config.toml
model = "contrastive image-text model"
encoder_arch = "vit"
encoder_norm_position = "pre"
encoder_activation = "geglu"
encoder_qk_norm = true
encoder_parallel_block = false
encoder_moe_every = 1
text_encoder_mlp_ratio = 2.67
text_encoder_head_dim = 16
text_encoder_bias = "none"
text_encoder_qk_norm = false
text_encoder_positions = "learned"
residual_init = "none"
batch_size = 128
weight_decay = 0.0
Rows from block 4 of the image encoder of a small contrastive image-text model, named by matrix and row number. Rows with one number within an expert belong to one neuron, the router's apart. Each number is 50 + 15 x the weight over its row's rms, rounded and kept within 0 to 99. All counts start at 0.
Before each expert's rows are labels from the 100 images, of 14976, where the router gives the expert most weight on average: "strongest on" is what is common among them. Only what is clearly more common there than usual is listed. The data: dead-leaves pictures: piles of overlapping shapes. In brackets: how many of the 100, against the usual share in percent.
# router: slot weights (encoder.blocks.4.mlp.router.weight, 4x192, trained with AdamW), inputs 0-95
# gate: expert gate (encoder.blocks.4.mlp.gate, 4x384x192), inputs 0-95
# up: expert up (encoder.blocks.4.mlp.up, 4x384x192), inputs 0-95
# down: expert down (encoder.blocks.4.mlp.down, 4x192x384, transposed), outputs 0-95

# expert 3
strongest on: large pieces (96 vs 33.4); cool (39 vs 14.4); warm (36 vs 14.2)
router.3:41 54 80 48 61 59 63 42 48 36 57 49 34 35 51 37 63 48 52 37 38 42 45 50 63 55 43 60 63 27 44 41 75 50 34 50 64 37 78 26 64 51 62 51 53 35 62 33 28 58 67 95 33 63 50 66 39 29 51 37 40 23 17 59 47 29 56 35 49 47 56 85 55 15 67 45 24 57 70 45 54 49 70 62 53 49 66 48 60 62 31 45 52 57 57 47
gate.0:44 29 20 45 47 49 64 44 36 67 46 48 30 50 34 93 47 49 46 37 51 40 70 51 18 41 44 43 60 56 91 55 35 33 49 51 46 44 59 53 57 78 35 38 09 26 56 50 37 51 25 28 50 53 47 58 59 29 50 79 35 62 31 59 68 63 49 44 66 48 48 61 49 61 33 72 56 43 52 42 69 45 41 53 94 72 39 56 47 65 65 75 63 66 47 72
up.0:40 61 38 54 65 50 39 52 41 64 52 49 39 51 50 18 64 60 32 39 73 32 58 47 39 21 36 38 43 33 40 50 67 24 37 71 46 50 52 47 54 64 58 79 59 59 59 35 73 29 28 86 51 51 53 31 70 52 51 73 42 63 65 28 54 31 48 58 36 44 44 47 46 64 47 36 54 50 63 21 33 44 39 61 58 54 37 81 41 49 51 64 41 54 55 43
down.0:46 51 52 34 58 54 63 60 39 75 59 56 80 43 40 56 30 57 61 42 27 33 68 81 39 31 66 42 79 65 36 29 34 54 49 45 55 29 36 45 46 63 47 46 61 46 75 80 73 50 26 22 38 44 46 61 47 33 52 65 58 42 42 43 59 40 33 55 77 55 49 74 45 73 68 58 64 31 78 40 45 43 54 60 51 54 67 64 32 46 40 49 56 34 42 71
gate.1:27 33 68 46 45 45 56 50 41 45 40 46 50 59 37 66 64 65 46 70 50 66 44 48 47 99 38 36 42 54 61 33 52 47 48 62 55 42 41 48 68 44 58 63 05 30 60 57 49 61 65 56 41 64 54 44 84 63 63 47 52 99 49 32 62 77 37 49 51 51 70 44 64 66 36 57 48 62 59 59 75 16 48 33 81 38 53 24 27 58 42 58 27 57 43 73
up.1:36 66 68 54 22 66 61 44 63 43 39 65 54 83 48 65 67 47 40 66 41 53 44 28 51 51 54 28 34 60 56 36 33 48 64 46 60 40 41 47 44 50 57 52 55 72 59 60 27 77 72 62 72 44 27 51 63 71 72 52 47 90 44 41 58 23 68 59 43 29 43 52 87 32 42 48 54 39 60 35 29 29 21 41 41 36 18 56 44 41 46 66 56 29 50 37
down.1:52 53 55 60 62 22 47 61 34 61 47 38 62 71 54 17 39 59 33 50 22 30 69 52 53 49 21 49 93 45 44 36 69 03 29 40 52 70 58 55 70 42 29 38 70 41 69 50 56 37 11 49 50 32 58 47 66 47 88 56 24 40 56 90 39 48 32 43 44 32 78 42 75 44 66 56 25 52 40 60 60 45 60 47 74 33 54 40 57 35 52 53 33 63 38 41
gate.2:34 39 66 22 38 54 50 55 62 48 26 57 49 25 58 63 72 72 61 51 63 59 50 28 73 43 36 57 20 54 55 36 49 45 63 57 61 70 68 55 51 81 54 49 54 45 60 53 14 42 71 53 47 28 64 48 26 52 62 73 56 56 52 45 39 83 30 62 61 46 34 42 43 42 24 51 62 23 32 47 45 56 63 64 72 76 42 18 61 35 76 80 38 43 61 48
up.2:64 68 43 79 45 55 74 70 37 66 65 43 44 69 46 37 43 24 69 61 49 36 67 58 39 50 51 64 71 56 42 64 56 39 49 45 53 52 38 72 77 00 47 72 74 63 51 22 69 67 41 55 42 65 39 34 78 50 42 34 17 47 31 58 64 26 66 47 30 55 68 56 74 62 68 56 54 63 40 64 59 40 36 26 32 36 39 41 59 54 39 71 30 40 53 38
down.2:49 51 42 48 58 32 39 50 41 47 52 68 38 30 55 47 60 48 31 23 62 53 49 43 70 63 46 59 51 34 50 74 63 60 37 58 55 58 76 32 30 38 72 56 47 59 62 32 47 47 27 59 67 52 62 67 52 67 66 63 45 48 68 65 39 74 76 47 46 52 38 31 45 19 27 69 37 63 56 49 40 42 61 65 52 49 46 54 50 43 51 47 56 46 39 28
gate.3:68 54 29 42 55 68 67 55 44 36 77 69 29 71 33 74 94 43 64 36 46 44 44 53 46 44 46 56 47 77 44 52 15 51 65 55 61 44 58 54 44 23 41 34 33 38 51 58 42 38 55 26 34 61 66 59 67 71 28 64 61 51 62 55 38 58 09 34 51 43 53 21 40 66 56 55 37 65 26 60 43 41 44 50 47 44 48 33 38 25 32 39 57 78 39 10
up.3:57 64 60 45 66 51 53 35 49 34 46 59 68 31 64 41 23 57 35 84 64 61 51 56 22 55 50 33 32 45 63 35 67 59 34 66 54 39 46 58 53 48 39 54 88 63 45 41 51 65 58 69 58 51 43 39 18 48 65 35 35 34 36 52 50 39 43 49 44 42 50 48 63 38 39 55 56 60 59 35 46 74 53 51 44 19 65 19 66 37 32 70 54 47 51 54
down.3:45 65 47 53 66 72 52 21 22 53 41 77 72 75 42 49 41 32 48 53 38 58 43 45 51 51 61 71 59 52 58 34 49 76 56 75 46 45 39 54 63 10 43 57 41 75 49 59 27 42 41 23 47 64 38 50 62 86 64 81 56 57 37 84 45 67 52 51 72 31 71 11 53 68 60 51 54 47 49 28 60 74 16 41 43 71 39 34 47 64 52 36 51 61 56 31
gate.4:42 47 25 56 68 35 41 61 48 56 38 29 27 38 67 48 48 48 36 57 82 31 28 55 48 52 44 39 43 50 52 46 30 23 55 25 71 55 67 47 83 37 54 46 41 42 34 44 73 61 31 52 34 51 47 41 18 44 63 42 36 71 64 33 54 64 69 55 22 20 41 31 65 48 17 55 38 44 62 49 61 66 36 69 69 30 52 79 73 60 50 83 63 72 33 52
up.4:49 50 28 70 70 49 62 57 69 58 57 26 63 55 74 85 41 48 40 59 41 36 34 54 60 46 37 69 47 60 57 35 35 28 73 84 47 37 48 46 51 66 33 66 21 47 39 42 57 63 36 47 37 52 42 26 42 47 61 38 43 83 26 34 13 67 80 28 67 43 47 67 77 42 63 75 39 47 45 59 48 76 33 40 07 50 59 63 58 63 40 47 56 31 61 38
down.4:49 54 66 41 71 67 35 87 74 30 69 40 44 80 53 51 56 73 49 50 63 44 57 57 62 52 63 59 77 63 33 39 37 52 67 66 46 45 21 33 51 71 71 26 44 12 48 66 55 51 38 31 54 49 56 78 41 30 44 56 43 23 51 61 35 82 76 08 57 55 58 65 41 69 50 35 65 30 55 30 61 38 67 49 68 74 49 38 51 19 56 24 44 29 31 42

# expert 0
strongest on: vivid (93 vs 14.3); large pieces (93 vs 33.4)
router.0:54 26 37 53 27 56 56 60 28 48 53 23 57 33 26 46 44 49 77 62 53 72 63 43 50 48 50 14 72 53 44 40 42 56 71 34 47 47 36 52 85 40 31 37 35 59 45 58 36 16 38 62 40 13 61 63 26 62 42 42 43 67 45 62 47 73 51 57 60 85 27 37 41 77 45 65 59 43 48 23 50 39 48 72 62 44 43 40 52 36 33 59 68 37 63 49
gate.0:70 59 49 52 37 53 54 66 46 54 54 62 44 59 73 38 72 44 66 46 52 39 42 58 30 67 33 19 64 51 30 44 52 56 97 35 58 43 80 62 37 46 58 48 47 52 35 84 67 45 51 43 56 50 23 31 43 29 44 64 40 64 63 60 68 43 74 46 48 75 47 45 31 30 51 53 25 29 54 60 52 18 45 33 69 54 65 37 62 16 40 50 45 62 79 52
up.0:49 59 85 73 34 62 39 73 37 55 59 50 34 63 72 61 43 37 63 75 46 44 55 51 44 45 34 31 59 47 39 58 33 65 89 50 40 44 56 37 49 59 42 30 55 44 36 72 62 38 63 57 38 39 20 50 42 65 38 44 68 40 75 40 49 51 77 78 60 41 68 39 22 26 53 59 67 36 54 75 37 13 28 36 74 55 59 32 65 32 20 55 42 55 72 56
down.0:57 43 38 55 78 60 62 47 74 69 27 45 60 41 26 58 17 50 46 43 73 45 66 36 60 59 42 55 38 67 17 44 78 60 58 79 66 72 56 53 59 60 47 66 53 65 20 75 59 42 27 77 50 61 35 82 57 42 39 40 89 29 25 54 50 74 52 53 42 46 44 24 35 39 29 57 50 48 25 35 44 59 42 34 31 43 36 37 22 38 52 58 41 34 52 53
gate.1:64 48 53 45 14 45 58 52 28 80 48 43 71 67 80 53 58 66 73 31 37 58 66 78 54 74 35 50 55 43 42 58 25 28 16 64 78 40 38 65 29 58 57 44 41 50 42 44 45 55 14 53 45 40 58 59 49 21 59 63 38 49 57 51 46 56 63 60 64 23 60 42 62 64 61 53 29 40 37 65 30 40 44 37 64 43 60 47 53 46 44 87 49 54 47 18
up.1:37 74 40 73 82 35 38 42 45 37 52 55 37 48 50 44 47 48 45 46 52 36 37 38 18 35 42 75 36 55 31 58 45 71 75 18 72 31 39 37 48 35 40 71 58 08 47 37 63 83 76 55 55 46 44 32 29 66 41 44 78 56 43 42 55 61 40 36 44 80 42 52 33 55 53 65 77 54 51 54 54 57 59 23 36 73 35 35 50 41 48 57 79 54 37 57
down.1:60 51 78 38 45 89 47 57 36 41 39 54 49 42 45 65 34 54 47 34 54 58 61 62 68 55 44 72 63 32 68 47 41 84 56 68 61 62 69 43 40 52 21 31 58 33 10 37 44 10 42 43 52 37 78 53 07 39 59 57 57 35 44 36 50 56 53 63 55 56 34 44 50 32 70 78 32 63 60 29 31 54 55 56 46 47 50 40 30 44 39 80 45 51 90 51
gate.2:44 46 17 70 61 61 24 49 68 27 49 51 42 62 46 82 36 38 39 77 38 35 46 56 37 40 29 54 18 28 57 72 51 51 62 29 43 28 20 67 46 39 45 42 33 54 69 51 35 51 55 45 39 81 44 63 44 32 88 50 25 50 66 63 47 51 49 42 51 77 60 72 45 57 57 57 58 61 60 66 27 30 48 42 68 66 38 53 55 43 61 35 40 33 54 57
up.2:34 58 73 63 32 59 20 57 60 32 44 43 47 42 57 82 23 56 49 61 59 60 42 22 41 38 31 67 33 11 47 68 51 39 49 43 66 23 54 27 61 49 44 59 60 31 44 63 55 45 76 16 55 78 32 52 45 36 56 39 39 53 27 66 25 47 49 50 48 67 21 83 65 61 60 61 63 56 51 86 35 47 37 46 59 39 42 65 58 29 46 45 31 46 48 66
down.2:62 47 30 51 81 56 28 15 82 55 42 47 40 53 53 37 47 49 65 61 59 29 59 34 57 35 57 37 61 55 58 43 52 44 52 58 54 72 41 46 11 48 51 37 15 53 53 59 80 31 68 56 57 20 65 26 57 52 49 24 57 45 74 33 47 46 75 34 24 45 39 21 56 40 42 30 61 48 41 72 62 58 51 64 50 33 64 51 67 53 76 65 48 40 48 40
gate.3:63 45 37 64 61 71 55 36 54 37 56 61 44 64 77 44 43 47 70 38 45 72 67 87 48 58 23 62 53 63 32 32 62 46 68 60 31 45 27 44 40 24 24 52 36 38 54 53 48 78 66 55 35 41 42 39 37 40 54 61 43 46 61 58 72 37 22 70 68 45 20 48 59 45 29 81 55 66 52 79 42 48 61 47 58 48 66 56 48 70 71 38 34 26 34 65
up.3:51 36 61 52 35 25 27 60 40 57 47 39 48 53 46 38 45 61 12 67 70 56 32 06 51 34 83 62 56 47 48 38 42 45 24 50 74 46 73 54 53 54 53 40 72 61 45 52 84 33 65 47 31 73 53 53 39 45 32 47 26 76 70 56 60 46 80 30 39 31 71 47 36 47 58 29 58 59 56 47 62 45 50 67 40 42 46 49 51 37 12 65 67 55 65 31
down.3:51 46 29 57 52 53 51 52 51 48 74 17 36 48 64 64 68 70 45 68 28 66 62 49 56 56 53 60 67 65 36 68 61 48 63 41 46 55 41 46 72 62 22 67 10 44 39 13 36 56 24 34 38 29 54 45 39 40 28 50 63 58 62 53 52 48 62 49 44 75 62 59 78 62 62 45 62 81 47 58 49 40 59 21 57 48 69 70 39 78 18 43 61 57 59 66
gate.4:53 27 55 45 35 37 36 46 50 53 62 45 40 66 61 47 39 60 55 53 76 43 39 38 54 51 54 32 68 50 28 29 45 78 50 36 23 48 56 61 64 27 60 42 59 21 85 54 52 53 44 66 45 58 58 73 67 24 68 50 54 44 48 62 53 48 22 43 66 40 27 49 67 61 42 44 67 44 84 37 40 63 70 42 63 27 46 47 93 45 34 48 51 35 42 46
up.4:69 31 45 45 42 36 52 39 57 30 52 41 63 46 52 73 50 50 49 25 44 44 42 77 70 58 56 57 64 55 41 32 36 67 61 68 23 47 57 33 35 31 57 44 51 25 60 65 44 42 69 58 60 48 81 75 65 72 74 36 67 42 37 65 38 26 26 60 78 51 28 60 55 41 42 59 38 35 62 46 25 62 45 40 63 24 54 64 89 67 28 49 31 27 21 58
down.4:63 70 59 48 67 38 71 42 35 47 34 50 33 40 58 45 57 62 49 34 46 45 53 36 54 55 93 57 46 54 58 41 50 47 48 58 68 31 33 56 53 23 54 68 48 52 19 72 47 41 73 40 51 78 27 24 48 41 62 59 83 26 22 38 63 44 72 62 57 68 63 55 78 54 46 66 56 60 56 48 54 37 53 24 41 43 35 40 02 52 70 63 58 66 42 42

# expert 2
strongest on: warm (100 vs 14.2); large pieces (78 vs 33.4)
router.2:33 35 72 47 48 65 39 14 55 39 50 72 60 54 25 47 38 73 48 40 46 43 36 43 53 31 51 45 48 68 49 21 47 55 14 74 44 66 82 26 16 68 55 47 60 64 60 62 47 62 43 47 60 58 26 72 49 47 24 64 61 33 47 57 33 52 40 34 22 45 53 53 41 22 26 33 37 58 46 73 51 15 80 51 33 10 51 43 39 84 61 59 49 62 48 58
gate.0:78 37 68 21 64 32 54 60 74 54 23 65 57 48 81 49 64 52 44 64 43 40 67 45 46 58 47 63 41 82 88 66 60 29 51 21 33 35 36 77 50 44 30 42 45 33 67 37 74 73 49 50 69 58 43 43 35 59 68 53 51 31 48 60 36 55 30 48 47 79 17 41 47 49 70 44 52 38 46 56 62 40 20 52 45 34 49 40 43 53 39 57 39 41 80 43
up.0:51 54 49 46 45 48 58 32 48 44 52 43 41 12 58 13 37 46 47 75 52 68 59 48 23 69 24 63 29 57 48 71 46 58 73 38 39 23 40 55 56 37 46 73 70 44 42 43 52 49 35 37 68 54 42 45 58 63 75 36 56 36 50 35 32 47 35 57 50 89 59 52 56 25 62 72 59 35 32 42 51 08 39 53 58 38 52 53 53 55 37 60 31 76 55 43
down.0:34 46 23 48 45 63 38 67 46 76 78 64 54 57 61 42 36 47 43 00 37 37 72 57 67 41 49 48 41 67 52 58 68 74 60 69 44 24 18 67 39 38 32 50 51 44 43 75 54 42 56 45 53 49 53 65 57 34 50 33 28 56 46 61 48 36 41 55 38 41 56 26 67 62 23 55 36 67 43 50 52 43 50 42 37 52 55 58 59 35 37 58 70 58 26 35
gate.1:63 47 70 41 59 57 17 50 46 67 59 53 42 69 74 46 53 16 57 64 63 55 28 61 40 22 48 58 52 65 62 52 65 48 33 53 71 60 19 34 64 31 46 51 44 54 60 37 50 42 63 46 48 41 33 30 43 48 49 29 16 40 75 71 38 64 47 43 42 26 27 59 55 77 67 35 65 55 33 50 66 57 57 58 41 42 44 47 74 22 78 47 57 57 41 71
up.1:38 45 57 62 42 42 60 35 56 42 48 71 55 29 57 73 16 40 54 73 66 23 49 43 63 53 63 50 44 52 38 42 68 64 80 52 43 38 63 64 64 34 72 61 42 41 65 13 37 36 52 46 61 66 47 44 70 32 39 82 52 42 33 82 64 63 57 58 32 67 62 43 60 66 38 50 31 39 42 25 55 71 52 27 54 52 42 44 70 59 14 79 41 52 64 45
down.1:41 88 51 26 60 58 51 47 49 67 40 37 26 69 50 58 55 47 50 53 51 54 56 50 44 56 28 39 51 68 59 61 51 55 35 46 69 52 81 50 74 92 41 34 65 43 79 67 76 56 32 33 17 14 39 42 46 82 23 37 52 40 39 41 33 64 48 54 46 45 18 57 55 31 45 76 70 23 55 51 58 50 69 60 62 61 50 63 47 46 38 19 39 34 49 53
gate.2:46 42 38 46 52 31 43 74 49 46 38 55 50 39 52 59 41 55 70 46 01 29 41 74 36 18 53 51 56 63 70 24 46 63 24 29 48 79 52 18 47 37 38 68 53 50 55 33 26 62 46 55 33 76 58 50 47 50 66 30 39 68 18 49 63 39 53 67 48 52 52 32 62 59 47 79 37 52 47 54 62 56 51 82 52 59 63 49 53 49 63 67 46 69 47 20
up.2:66 43 73 47 81 27 46 41 44 65 59 36 41 45 67 63 75 69 42 54 38 42 41 48 44 39 83 65 42 48 42 51 33 73 37 25 58 22 65 37 36 44 29 53 68 43 64 75 41 72 47 53 61 85 42 64 55 57 66 50 34 77 44 77 53 52 61 44 57 23 45 56 61 53 55 55 51 67 32 50 70 36 45 62 76 58 54 60 70 53 60 50 42 37 39 00
down.2:37 87 55 44 59 50 32 82 56 61 39 55 41 31 44 56 65 69 47 46 64 51 27 26 55 52 64 48 51 69 57 61 71 30 59 49 42 43 26 28 64 61 80 51 62 57 44 30 42 54 60 30 54 41 43 36 44 57 58 58 41 46 86 37 71 48 50 47 37 36 45 15 27 29 66 39 51 36 64 43 43 46 54 30 49 42 55 86 48 41 60 12 52 43 36 61
gate.3:50 37 40 39 59 46 41 60 81 54 34 55 46 52 61 56 73 69 40 75 45 39 62 70 38 68 45 46 36 51 39 49 79 46 48 52 28 69 62 40 59 42 41 33 57 36 67 46 35 99 55 50 53 51 53 57 37 43 54 52 35 50 46 21 39 53 73 55 46 45 18 43 65 63 57 54 63 23 67 63 57 31 30 42 62 51 61 61 32 33 69 62 42 45 40 50
up.3:48 41 22 56 52 72 74 29 46 52 85 58 24 52 41 40 50 31 50 34 52 36 65 33 54 44 48 54 38 66 43 48 43 33 40 49 29 55 50 52 42 50 85 36 33 57 63 35 62 49 40 57 58 54 61 50 45 19 56 83 60 47 49 51 81 50 54 12 55 68 63 76 73 51 75 50 61 66 29 43 49 65 51 73 59 39 72 25 60 64 46 59 44 56 52 57
down.3:57 61 61 75 46 68 71 69 47 65 57 20 36 37 74 52 52 39 58 71 16 45 34 58 58 37 73 59 39 51 42 30 28 58 22 61 56 59 39 60 43 65 55 19 28 43 44 45 42 61 36 47 35 38 58 57 61 48 50 55 33 56 47 71 56 17 31 50 65 70 56 40 49 38 37 09 46 54 57 56 52 46 46 51 31 43 49 41 60 54 21 60 41 42 51 41
gate.4:56 59 55 52 54 65 25 60 39 49 40 71 41 49 26 31 23 39 71 38 44 39 57 52 44 59 64 57 56 60 90 57 59 47 49 43 51 46 35 38 77 67 56 43 54 52 54 22 55 59 60 43 47 35 43 34 39 61 70 45 54 66 61 60 34 91 40 45 70 27 37 48 67 47 61 73 46 40 49 53 79 36 64 50 65 51 79 45 37 43 33 21 67 46 29 51
up.4:47 30 51 56 71 63 43 56 41 46 47 63 59 32 37 39 40 26 43 63 42 41 56 64 59 47 27 71 67 54 55 27 69 19 47 50 82 41 28 80 51 59 55 51 53 68 46 39 54 35 58 49 33 42 51 51 53 72 78 64 68 50 65 72 44 61 48 59 89 18 45 37 61 56 73 88 61 58 31 49 54 45 55 67 58 51 40 58 42 68 37 12 30 17 21 53
down.4:57 69 59 45 49 52 60 19 58 41 33 61 51 46 32 10 70 54 47 42 79 74 62 29 38 54 37 19 43 43 50 55 43 59 46 50 72 46 40 47 54 69 30 45 55 63 67 33 53 36 36 51 58 52 37 71 86 46 31 68 42 35 33 61 71 39 76 65 21 36 68 65 48 61 38 50 45 55 55 51 48 56 28 49 60 61 63 70 42 43 52 41 62 67 71 46

# expert 1
strongest on: dark (98 vs 13.7); small pieces (62 vs 33.2)
router.1:38 41 49 21 58 64 44 34 81 24 45 62 77 74 35 52 35 40 35 42 44 38 53 52 35 35 39 43 22 51 45 58 68 68 32 71 61 32 67 58 34 64 49 53 37 65 40 59 64 66 55 47 67 68 39 18 72 45 44 46 56 45 31 63 68 40 58 22 35 27 67 26 59 36 40 36 60 40 64 52 52 43 80 49 50 34 59 40 55 48 48 50 26 73 77 59
gate.0:66 68 23 24 52 47 87 41 30 60 45 43 48 42 65 78 51 59 70 60 34 39 50 52 58 40 25 18 83 58 37 24 61 38 46 17 74 46 65 44 51 51 51 47 56 50 71 54 31 82 52 31 71 58 61 39 34 58 41 41 51 50 37 50 29 73 62 79 52 54 35 56 43 58 40 48 86 75 38 72 44 54 68 74 54 39 52 56 42 29 40 34 57 61 44 49
up.0:51 01 60 56 58 55 32 48 72 42 51 54 83 68 56 36 47 58 28 68 49 30 59 69 57 62 24 45 57 60 30 58 81 87 59 48 65 56 55 61 51 28 54 54 38 46 14 80 19 49 50 30 00 44 67 46 37 55 40 64 71 67 51 34 52 67 53 66 74 35 39 67 50 35 46 50 47 49 42 55 56 32 55 40 54 38 44 38 55 53 33 60 46 48 47 53
down.0:44 53 62 62 46 29 63 35 32 38 54 61 43 44 62 75 34 53 64 37 52 42 48 57 72 53 41 53 65 36 97 41 48 44 61 37 49 53 45 30 50 25 40 55 51 65 32 49 18 48 12 57 41 73 59 84 35 66 42 45 56 59 52 31 55 42 62 35 58 51 48 64 72 35 46 74 28 24 75 42 43 48 10 56 30 30 24 52 53 37 57 71 57 62 55 43
gate.1:56 42 51 40 42 54 60 70 21 39 35 11 75 69 37 66 27 54 63 55 44 62 36 31 50 61 59 47 41 11 47 53 52 41 49 51 57 37 44 50 45 17 49 63 71 50 36 94 63 46 24 30 51 49 46 25 46 63 61 49 54 65 81 29 31 54 50 44 62 63 28 42 42 65 44 62 48 44 69 45 36 34 59 49 70 56 64 50 59 47 61 44 44 47 55 11
up.1:54 68 36 55 31 33 16 22 54 27 51 51 75 54 57 14 68 56 26 53 54 60 51 59 47 33 54 57 43 73 74 57 48 39 21 45 68 68 46 25 50 51 66 61 57 54 58 46 47 62 40 85 65 60 55 44 43 26 61 41 58 41 54 52 42 28 33 61 54 50 70 40 50 62 36 56 62 71 38 60 41 52 56 58 74 41 32 40 48 44 39 59 41 53 65 50
down.1:56 26 49 61 46 76 77 53 59 74 35 60 54 51 64 55 49 39 20 31 61 43 41 38 76 38 56 71 72 57 50 49 78 48 84 45 47 44 50 48 24 46 45 33 51 66 47 65 40 59 47 47 73 54 33 60 33 57 61 58 49 93 34 48 29 47 13 51 69 38 35 40 71 28 55 26 73 52 59 59 53 53 54 61 82 20 44 30 49 54 47 32 64 68 25 20
gate.2:84 59 24 35 23 56 47 58 28 53 49 59 89 45 43 54 69 57 61 29 60 48 27 31 40 50 46 20 49 46 13 55 34 16 57 51 61 36 42 20 37 50 47 52 59 33 49 90 41 44 44 57 32 42 27 67 50 36 75 72 34 52 54 59 64 46 50 62 47 28 44 47 52 49 12 76 68 47 49 68 73 64 69 47 60 78 46 54 85 38 49 42 72 41 52 60
up.2:39 63 83 39 50 66 58 35 57 64 53 43 57 36 54 76 41 32 47 43 50 63 36 49 56 74 49 46 74 39 51 33 45 50 40 35 61 52 48 86 57 74 40 39 61 85 34 26 34 30 44 74 56 55 84 09 46 50 27 50 48 65 33 54 46 46 67 72 67 74 57 23 49 44 50 48 52 39 58 30 38 23 47 33 50 33 49 60 33 51 45 71 61 45 52 49
down.2:50 45 59 66 44 47 64 82 74 32 81 36 76 34 63 39 52 32 55 47 18 40 38 55 42 51 54 40 61 33 56 49 62 46 44 21 58 44 56 52 62 56 52 32 53 58 39 57 61 59 56 52 65 41 54 30 26 51 64 35 29 60 55 57 30 56 59 56 37 56 60 54 55 26 72 47 69 72 99 43 64 37 73 64 61 29 38 55 63 69 24 66 64 55 82 73
gate.3:04 44 61 37 47 31 67 52 49 51 38 40 62 57 50 55 40 69 33 55 31 34 62 55 73 71 38 33 74 34 46 48 36 47 53 18 46 36 40 65 20 71 40 46 56 40 77 60 15 32 46 58 74 46 32 44 64 50 51 70 29 73 21 69 43 53 52 54 59 48 53 69 40 75 27 36 37 44 49 32 59 43 50 24 80 38 33 62 39 37 52 43 52 52 45 49
up.3:32 60 58 57 69 66 44 57 49 43 74 42 43 26 50 02 47 61 44 40 38 44 49 39 38 49 79 56 62 33 35 32 71 55 68 49 48 45 59 39 59 49 39 62 47 41 73 41 26 56 66 67 65 47 33 67 55 57 35 53 42 62 55 42 43 56 62 51 39 72 30 38 55 43 41 28 46 39 25 37 33 68 68 51 43 45 54 66 76 29 71 43 56 80 42 66
down.3:66 72 48 36 59 55 24 72 45 40 42 69 29 57 63 38 75 55 53 54 54 52 40 56 55 26 44 55 54 38 37 46 54 66 43 34 53 74 56 60 55 11 75 68 46 46 24 77 83 23 45 41 62 63 20 50 57 48 56 58 31 31 69 65 75 72 39 49 65 35 21 64 38 55 42 51 76 59 72 39 55 64 58 57 39 53 38 35 67 41 43 37 26 44 37 56
gate.4:72 31 45 46 47 23 39 64 50 49 49 50 52 29 35 41 70 53 68 08 70 61 58 55 64 36 41 47 75 61 67 49 37 42 50 37 38 37 64 49 10 48 64 60 51 27 71 47 61 82 72 66 63 51 65 43 21 57 48 69 66 51 68 65 35 44 27 66 46 52 48 43 51 74 70 44 35 71 51 42 51 50 53 34 77 48 62 57 61 61 45 52 48 52 48 51
up.4:56 83 30 51 48 53 69 70 26 51 53 46 23 48 32 08 36 61 94 31 45 70 30 56 42 42 60 53 47 40 28 46 43 42 64 30 38 82 39 60 78 71 41 71 42 66 41 50 44 67 41 39 68 66 42 72 40 72 39 63 64 57 32 36 51 54 47 37 21 46 57 60 36 80 67 47 86 41 48 80 53 38 40 41 48 53 72 39 31 36 46 56 59 56 66 35
down.4:59 04 53 70 57 51 23 53 46 44 51 60 49 45 58 56 49 57 63 51 59 66 38 56 46 49 33 45 50 33 38 44 48 86 16 39 55 70 46 55 53 78 74 52 51 38 50 61 45 37 57 45 59 58 44 51 56 38 88 34 30 52 72 32 68 33 68 63 53 69 57 66 33 38 38 57 28 39 55 43 50 40 27 40 25 43 78 37 50 42 45 66 63 44 66 64